A small contrastive image-text model, trained from scratch.
Model: encoder norm batchnorm, text encoder layers 10.
Rows from block 7 of the image encoder of a small contrastive image-text model, named by matrix and row number. Each number is 500 + 25 x the weight over its row's rms, rounded and kept within 0 to 999. All counts start at 0. Numbers have three digits each.
After each channel's rows are labels from the 100 images, of 14848, where the channel reaches its highest value: "top examples" is what is common among them. Only what is clearly more common there than usual is listed. The data: rendered made-up planets. In brackets: how many of the 100, against the usual share in percent.
# conv1: bottleneck pointwise conv (encoder.blocks.8.conv1.weight, 160x224x1x1), inputs 112-223

conv1.91:504491493529510483511487559518492502516482513542508494505469503485527508466505438519431540474512508495526463502498478489472486497502510510506462478489506454516518550515510528472451522514504518511494510472518508479478549486517527505525502475490513528516500484506530475499516511500479511497504515528502468502515505498508508454483469509499
top examples: cracked ice world (100 vs 14.1); crescent (68 vs 24.5)

conv1.3:534520503549532537449487466551476485567514469517469489531555506504461499514487530501494498503509459491497437547544475494499499422517502534522509490525516531524496582496533502447516495516520502509479477464493501460489544491485509495504512454472481527536501500499518495497459534463473484522528500484483457491473498515486501507507516529503
top examples: moons: three (71 vs 24.9)

conv1.9:496491468506490481491499444484473493504486501500487495483502485479481484531493525501517503529471531474456544555523520495522485577525453474524499512526491529509517548472510488470505502437505490521526499505496515459467533549463480510526512466461522497493517490499512483523503512551498545506504515508456428510514523525472536518491526507539
top examples: cracked ice world (100 vs 14.1)

conv1.29:540517504567542525442501486484503550477551479441483478503499507497524504603491504530532541608506508498487522548503488516530494506507496480500493508469504485508508487503500496507479501470517505522502513524476500502483547515496503510495502516490522528505526489495509519539523507506509545534524488506496473530515503523526508547515502502514
top examples: cracked ice world (100 vs 14.1); gibbous (55 vs 25.4)

conv1.113:484471486509488523470477500520455494515442473451494477469504490476511508496521487482503462501496385492482474531508476523533494446507459431503506516459472492467510517490506518518436458520475516469497496519458520487519522499515467521486497532444515518517485515513499500547484515464502518533516496470511469491522456492499491549523514526477
top examples: ocean world (90 vs 14.4); full (54 vs 25.3)

conv1.17:488514475497491501503515467484466509498496512493470523477510490503470506503472498487504477502459480496476554523500558509563499500536503516526528567492481551445483503457475498460495481461458507474541477568495523523536453540505487480495506481491488502491508498502504526528504484532507523518501493492493434462507521476472486546497577517479
top examples: cracked ice world (100 vs 14.1); crescent (62 vs 24.5)

conv1.19:452484460476450502503483511517520481511495490485526482486522521491500521444530424474470491447491550489491507472464489521466483581489490490509486503467500497477517494523496474507483501504512505509508480490499493511449449528507508492514569508495506493539482450518515453489527444543479492456528501501509461519511519547523556491459471562548
top examples: rings (100 vs 33.7); banded gas giant (43 vs 14.4)

conv1.64:465506509480487488503504472471477461479471512523476531485485489473473479491504503469504475476475529488487550526482533524523499536532453480529500552479486502486476497478490490465481500466470507472529482548486495523488439524502467494509506500492490471489495534487509511506537464568501533507484524486470408482486561505490538474493549520536
top examples: banded gas giant (52 vs 14.4)

conv1.140:482494463499493510488504468467510468500508494522528543481494516460467478478512479556451471478470500473481527516492563524508487531542464491510541559472488511494490483485497477487518514491480495491557505539500502494532476502495481482516517500503496476494484492507527509507525475537504530495518488485485458500489562548485527480476545543523
top examples: desert world (97 vs 13.8); rings (95 vs 33.7)

conv1.47:533501535514529511492460541503484559525496456521502530469526530537531517503503491492442492505508492487487486518519510487487501501503534534489534531510459539514488490447493520522474499524486489512518487510508511506484485520495513502485486495507472501536500547504505514505516534516502528502496503513521486500526536502492473546484524484498
top examples: cracked ice world (100 vs 14.1); crescent (64 vs 24.5)

conv1.66:464489483502462453540501420502473467513488511519498499494481455482474479514493501494506527513489541500520511494493519516469510504514480507520481476534491495520497524532521485481508539472522520516513499493517495469472512509506483498572552487475520510512495481491556460492480484510497432466533527474469468497495535529490530459505442520538
top examples: rings (72 vs 33.7); cracked ice world (66 vs 14.1)

conv1.10:489408504471504523494483497509542514514515501502527508448498515516480517485511509496486493460490556486475562475471471485476481621507507465498465511540504489558459507469470467494501487473541484458500498471454494544477480527482519506527485499502481476472494493516503495464565496594500455464522518457500483491486504540481515514500495517566
top examples: rings (100 vs 33.7); banded gas giant (40 vs 14.4)

conv1.122:449443490489449485527476489525466523516466514515479498509500470519499516483480489446499515486472529496512461427485493488448495508488477489478495435515478484477493433469488489554508509467505466548470500463510502473482474476503479503503491504534534501533455510508493479473454466485507423499518492506486519558499523507500524469508469497466
top examples: rings (73 vs 33.7); cratered rock (38 vs 14.1)

conv1.98:517478528479509507535472518480483492501471477488507524475547524512500500473510499455503469478489507493464413484502526458494503484495492481479528486479483526448508506486515526506504489504485481459468485466475498437545488511486515522461501489490491484498496486522473502518475492475497501498518476501490492537519485494521484515524523487483
top examples: ocean world (98 vs 14.4)

conv1.69:521487492503505489504480559484509514477514497569508520509478512477506512460505460531447520462527475487526472489500510483484479486511503509486523489451489459488501519503508527510449509506478508509512493507505497484479497481527527502506497504467499531500486502495524492486517504503487496503515497507511472508530509492503488478472500500486
top examples: cracked ice world (100 vs 14.1); crescent (71 vs 24.5)

conv1.81:518482498495549492501486516496474538513477483497522493524482489481531488525463491539508546511517466496480507486474500493481497493518492505496494499496517469510503482519476502461512463508513482511487503461493496472508486490469461494506495486485504470465513515483524466520543490530507454519498498457490459471479502532499501442523483517492
top examples: ocean world (100 vs 14.4); rings (97 vs 33.7)

conv1.124:493474481480495505479491523510520507458504454492533508507462499512505517458507507518482486460498501485474538519518436431454504560521487486491431495567516513557508514519506485460527488551545493509516535445499507520455486529486484506503523485456487495478502509490467461483493501558500497473512502479498451489502484524465512545443480525530
top examples: glowing rim (80 vs 40.1); rings (70 vs 33.7); desert world (37 vs 13.8); banded gas giant (33 vs 14.4)

conv1.125:550507544510552507484456530513466565520486463513500526436519538526531521486511491450448511487512501490503497494491508486478497482481531520500535521537467518520487489475496519522471509548519503522495455517516518513488484524493532502491504494514450505531492514514488516502518540512483511490504500501501485507527544504493468548477540478500
top examples: cracked ice world (68 vs 14.1)

conv1.6:483494558481526504543495509482469477519460509542467566501504469476472488467483535462497453485481495485480526521499495502508516504530475492517495544490483511507480528521518481502481495522517508479534496515495502491490476510501458495527512483470465509526482544485546535462544533523534516493539517487529476484468561533458492518503536567545
top examples: banded gas giant (54 vs 14.4); lava world (46 vs 14.7)

conv1.23:490540481495472489505528533503472481508484516507501482506501508504532479482510460496452494490523456469494454477515453532497490472497506489457474466495507486503504439539494535533476481535544517489520523450516511475482481474498521516471488502497531507541476504477468482516453498448505502518480465502535539525523470500508495492483465494459
top examples: banded gas giant (69 vs 14.4); crescent (69 vs 24.5)

conv1.130:466454491489476526486469466517456516509479487430489483475497531511522493483504527491507490470448496481473471506503469507507494462508498520488513455481509479468465483523473483520490490508494479473472500471486516464512501531480505488506522499504493476490504527495521494530478488479503488504500502441512499501523464483506493518507470527511
top examples: cloud-covered world (100 vs 14.5); full (71 vs 25.3)

conv1.57:502489496494491541495509457500488510500501464415476493484516516507499495508505539516526477491462471468474485527507461505526509455506501510500491479500517489494452497516484482524510481515479489487485512479496513473519505527488473489494500489469508486485495521501516495522483508477515506504504505437524494498522484503482475547503480532482
top examples: cloud-covered world (99 vs 14.5); full (74 vs 25.3)

conv1.131:524521491472529510473477489511516507494510470532480518494491530502479516409476509496512532389524475486481513524495491439502497503515500482495487531518518517517498506486503504501515463514521499499519497486498508507514487492496536503481460483470494525480489516492475494480513500537499509508510506510487466504486501501492486515479535517480
top examples: cracked ice world (95 vs 14.1)

conv1.144:483452524508482530472457459479494495476476483468510505481493468498495484528521521482516495512503551498467529476493519494461505560509488507498502499470468475506497516476517478503465554446500484522513502498482499503451499526484491495517502479468510510509519477496518491513532494569495492491483521499482451526500520481506522513508503487540
top examples: cracked ice world (88 vs 14.1)

conv1.5:462456485499480529491522497469484496508458515490477458459495508496491454477474498468525475474477486493493514505492513543475489562517528538527522550499517534515537523503486475462515476523534529497500464548506506496518472493507503510507532529462494533518510436503501486511486469511507508466475512529519495494489441487486507529457522518507
top examples: cracked ice world (40 vs 14.1); cloud-covered world (33 vs 14.5)

conv1.61:475479472502489531504509444520455493518474482454484479478513522526491497485514538492516474479466465466499486533501454502514509462526515523503481475496526488486478509520495498516511484513477492487466499498489509473505513527489460503488514487479491487489490530502513513528463514478504500514490510454494480477515474481463490544504488521497
top examples: cloud-covered world (100 vs 14.5); full (68 vs 25.3)

conv1.123:507521496491480487515525513508513520550505483442456475500536493494515504511505494518496535521504440504525521519476504553509483464518571527515479507517523503527528482544508480510525551492537522556515497532484521560495500473498488523518503516494517503561493483517480488518471477494526523521515509519517529553532475516505526501486498494489
top examples: polar caps (58 vs 26.6); ocean world (53 vs 14.4)

conv1.32:504428517506522523482446562495486554500475463515498535487516520506522514473507497484455481467509462499480487502491505473482490523524530518486518508508468507497518505471475547478460497512502475509478518515482520493489453511482510521481496504450476509533476570484492506476521504519525502494515499502526469507505526487490471541486546538494
top examples: ocean world (55 vs 14.4); cracked ice world (45 vs 14.1)

conv1.65:491512456479470507493520448514532460482542477490513496516483461493468457513482514537552520505503477487498498495470497519497495482523481503508489499508503489497520476533469498460516491501524497504512499489479508479501463477508485513519525503464514507512497502485516467477498470509523445483530506479506477486466510548500519452527475548498
top examples: desert world (100 vs 13.8); crescent (63 vs 24.5)

conv1.154:500523508453498504483499498493542477515507514517495493487520547476514506461499481462497527448490459490516439453502505534498510494478525513504555486455493472477526455542482520543478495533503527477503472467534517479536459458510565492461502523494498517519474518497484507491487503436496478484496514513529530526533460489536490509471460502485
top examples: glowing rim (97 vs 40.1); desert world (90 vs 13.8); full (58 vs 25.3)

conv1.27:462478469486476508504507476523437520539457523510486494482463479495506506485497479462494495515469485506516473513524434457503494468508507518514482468525503469517500512518512529545513510495524489534475536449517522483511530501491492514509507460491523481507483546486496496514470505448504485520496517502503489490536502504488492514507468502515
top examples: glowing rim (71 vs 40.1); cloud-covered world (46 vs 14.5); desert world (40 vs 13.8)

conv1.38:501494487424502503485474506485504500485499485509500502516502522497505499410472480503501532419510467507496492492509469467487505490486479486488493465545495462522492502519480483485516466531499486478454530470522485521453512500476497493518487475485514484473501495462521460507486492502507466478479484474484456476497513509507510465489449482494
top examples: ocean world (100 vs 14.4); rings (99 vs 33.7)

conv1.4:498491548473515522499538464492497467464493518495518531517515474476511484508517515474509501491491490498511505474475470538492543457502478496529489488506524457507501489548507526478489512523528520514494503521504513471513495504536497518549535523467500513522489485503542503472505478487507426487493544475497488471435525496518493481515451522543
top examples: banded gas giant (100 vs 14.4); full (54 vs 25.3)

conv1.128:507495510454521498533478516453466518483472519498482504465504496505517518495478479472485453502463500509456448466514478481515505485503458490486475477499467523465473471501485522516522447482491470455461512469509477463515467507465471500474501471480475464495504522504504517513483511471515481502507472478515504491526464499495458486541502511482
top examples: ocean world (100 vs 14.4)

conv1.60:483478490501494535483499466526475514499488458425491475482516518525519496486503524505525479472450469488499476529470440536524508422502526522502481481497526476508467466536482477525523495511502497503476508511494506505513512523502479495510515523509509491506497527502514501536482507469517504525510496455506517488527465498516502516508466526500
top examples: cloud-covered world (87 vs 14.5); full (51 vs 25.3)

conv1.115:540534501534531481479479528501513518468538450533480537510487532498498512503508489522458521482521440496482512524472537514535495438524502499533546590438470522460494480492487517493447464506480501478527470559476511521519465506515518501481495541469482519514494536504502504512528506538509528568511523489507479527500503500539494539482564519464
top examples: cracked ice world (100 vs 14.1); crescent (62 vs 24.5)

conv1.67:537559484526525474456494492529507512488525458518471520519508498473470517504486503515477509491509455473473510566450525487542489443521480416525511575472510542492494502487513503479514426490504527481530481513482511483524506513493511498475490505488502529516503512511481529537502521537509550593533502474483476533501509510486509517474562531479
top examples: cracked ice world (100 vs 14.1); crescent (68 vs 24.5)

conv1.15:497500514509502534474509429520476508505503457451478505486522484511490506516504533508538468516477490476480487530490463494526520463505482489511502487490509481504458489513498481540491476512503503477497516488485506475516517524490481502497501478461507497509501524494510522530496497505519508523525508472503467510528489514491500540506496517502
top examples: full (61 vs 25.3); cloud-covered world (51 vs 14.5); cracked ice world (44 vs 14.1)

conv1.58:504519466505482461502534523534509500535523471519463497538549514524522491497494477524476530490507484491522476480495459475490484479501478499456420475512513509526483491503526506477506486553519523512529493439478489460481493494506490483465489455505480494526490506475499463517462520483476500526503483474522484487526502476490457489480503484439
top examples: banded gas giant (98 vs 14.4); crescent (55 vs 24.5)

conv1.150:485466495510503465524478470491496494498497501507513525463477482490467487519494505510508504517490549492450527513513515484468500586517460475499490488528472524522478530473509452474516517461518471490528494479486498473442515537479481499551517476474514487491523491512527490513527516568487498467506524481463418515508524549490548491480464515559
top examples: rings (69 vs 33.7); cracked ice world (51 vs 14.1)

conv1.132:532511485499509476542528470518484498570520530530490495508548489502487465513494509507541491532516517495505509535554459508505496492514471546492445515547500567528486550504522487491528509478516494512500456504497488504470547557512452485551536450480474521531520475486560516530496519488488506481524469504497450444491523529486513520533494529507
top examples: moons: three (58 vs 24.9)

conv1.158:526501485498528447540540507514500505530496514530523547498476468472475482493489500542488512501500486485509495536529444455481506508496483485477471479591531560563491557499519512476561475476509502512493492464518495491480523498484497490523514461483498498494499479499520474515460537512480501505492488484448453495508501510489526456504488500486
top examples: ocean world (95 vs 14.4); rings (91 vs 33.7)

conv1.41:472497508481503515500519496494474468502455503506494529497508478497490491464540465450459463470473528494501541504470504507496511539520458506535482547465474478498491493518488491453467506491478504480512480513504510522478458509510430491529521474500491479496487517513524503467537448566495516462484537493496427488471535520467537460485533521535
top examples: banded gas giant (74 vs 14.4)

conv1.85:525522490526500502518499559503520513478537454556492547498507520523521492482501508559437488487527482512502497503517502502495514500515532542502505524442452521471491477492473516516425499502461487498520497505501509499460483504517493502489489499509497499498498539493506509503516495529493533536488513515535498506529483487514505521484525511488
top examples: cracked ice world (92 vs 14.1); crescent (61 vs 24.5)

conv1.159:501525480497482487514541521530511481512522500545470504539495519518512492481512494521469512485503467494514457465534441480484502462485498501478473461478491470505494471517501506532459486533499521494533496444524490460484515470511503488478469477497496502499491521479497489520458504447487505526470501489521513501521466471497471438477470445445
top examples: crescent (65 vs 24.5); banded gas giant (55 vs 14.4); cracked ice world (45 vs 14.1)

conv1.77:525474516492530516540496503505485500499518482535528551556509519499490454494503517540505510472543491497513513501458499482484481492536485516475493493559522479526534521530499538427533490496519508528476513530493504497528511482511445507531535503441483515503489483492531482461505529509523476478510492491509469477445500516469498498519515517505
top examples: crescent (54 vs 24.5); lava world (43 vs 14.7)

conv1.135:490500524491453495450486482451523484445522496476527488502511512494490485519506507490522505508506531517483509493521472538471522524496456530515459492501471494530495485503532490465507525501507520516542487518485497522468474532528480471521544533458484513511516467490517484515486457533474517480469515494492472495490492496555541438458503505536
top examples: banded gas giant (92 vs 14.4)

conv1.116:488473530512519523505502502432509525439482520491534519511472503510532494521511518507500489508500506487475486489453486543464492542522471484495472509491469510537495507534513465455512517512515511522523492526473486506422473495506476509533511533482511499488492497492526490537533498569492488535471502466474459497490511531541534502501464511543
top examples: rings (100 vs 33.7); lava world (71 vs 14.7)

conv1.39:446414507481479495500471492482463468482435503489501516479511490492478507486518489471484437482476537500486527471469526479466502575542467490506493527479455487489477516472483475466477505473507487465489489497479507510473442517484491501498480486495503475488502515503513491468531469565493464472504519469479430518466542519498520476526517522531
top examples: rings (98 vs 33.7); banded gas giant (45 vs 14.4)

conv1.62:483518514500496494501501473491488513498506453505502523515490476503504501516524520492493508517486554497499526526497506490512510545515513522495504484487472488514490517499525489490475562452505494559538500476463501474450523535489471497514509478522525494506509474492486500539525497568488533524491511519483470504519505494485532523474475491555
top examples: cracked ice world (93 vs 14.1)

conv1.106:527515512485551491483467510485473530487486468485494495495515490476511527469458482495487524475503495504455512497511510462524503474518461480489519522483477502492461491464497494509497437517512494450512520498508489501516450509484505490477460474462480495510505513495538485491526476522503498515501484447517458479504519509500458462523543517479
top examples: ocean world (100 vs 14.4); rings (97 vs 33.7)

conv1.72:518481509512537469541493510486448500516459530535496498519478481434466484496456484495514520508509481493500524520519514477500508532521506518504543533538500531530492573486530502459533485487532498529508487509499474506515508502499480484498492493453465507499512480484541496466525547515499482465522492476505473467460557519476484521533531524503
top examples: ocean world (100 vs 14.4); rings (100 vs 33.7)

conv1.127:477504474471488475512506537497513521450491493491541513521450502524538519458507488547474505447507504493496487466473482483452477531530472475483487483506526505531515479556509482470540499550538518526519518476502495487496473501501493509512556502458512496487512502489501465516525494574503474509507503479490431526533487541522528517479477522517
top examples: rings (100 vs 33.7); ocean world (90 vs 14.4)

conv1.117:518512493505541505506491497496486532486496498526521524514457515498512472507476497558509535492516491501499502494461487525465529492500474519501494522517490497536490472539494467460525492535523493507494496513514490524473519489494479499540513516487507500465513496487536475497520526502505464495494504433470483492470519542506526486510467520517
top examples: ocean world (100 vs 14.4); rings (97 vs 33.7)

conv1.143:480419521466514554504484496490510527509486511507515517449503489529482499479512494486496500468477519494495543477486523490472510573537484492496486539484487492537449536500495464485469504518523490475504479499491499531481489512501470508546502494496485505494511489490531493445572511558496444448506521463510461460444532526454509529526498524564
top examples: rings (100 vs 33.7); ocean world (98 vs 14.4)

conv1.134:486472500500506528488482482528438472502428500477514457475510501499490487488596486457483473481486507476504516495477496489497500512506475473522468532467488457479516499493491503458477519498493494482490473522494539511467490490499469520492479480503507493512496502524480493506507491502458512494486530506474438487474514476512497439524519507479
top examples: cloud-covered world (97 vs 14.5); full (52 vs 25.3)

conv1.101:491505482463465490516491533506520494457526477512504487521494510517514533446498501518487492442529496512505523486502463486500488516511466499465446494495467464507508500518513500502455499534507527492544525471501505536442445515515477481506536492486505508495483508471511463496481478504530481485504456486540498507516462508488490512466477508509
top examples: cracked ice world (77 vs 14.1); crescent (60 vs 24.5)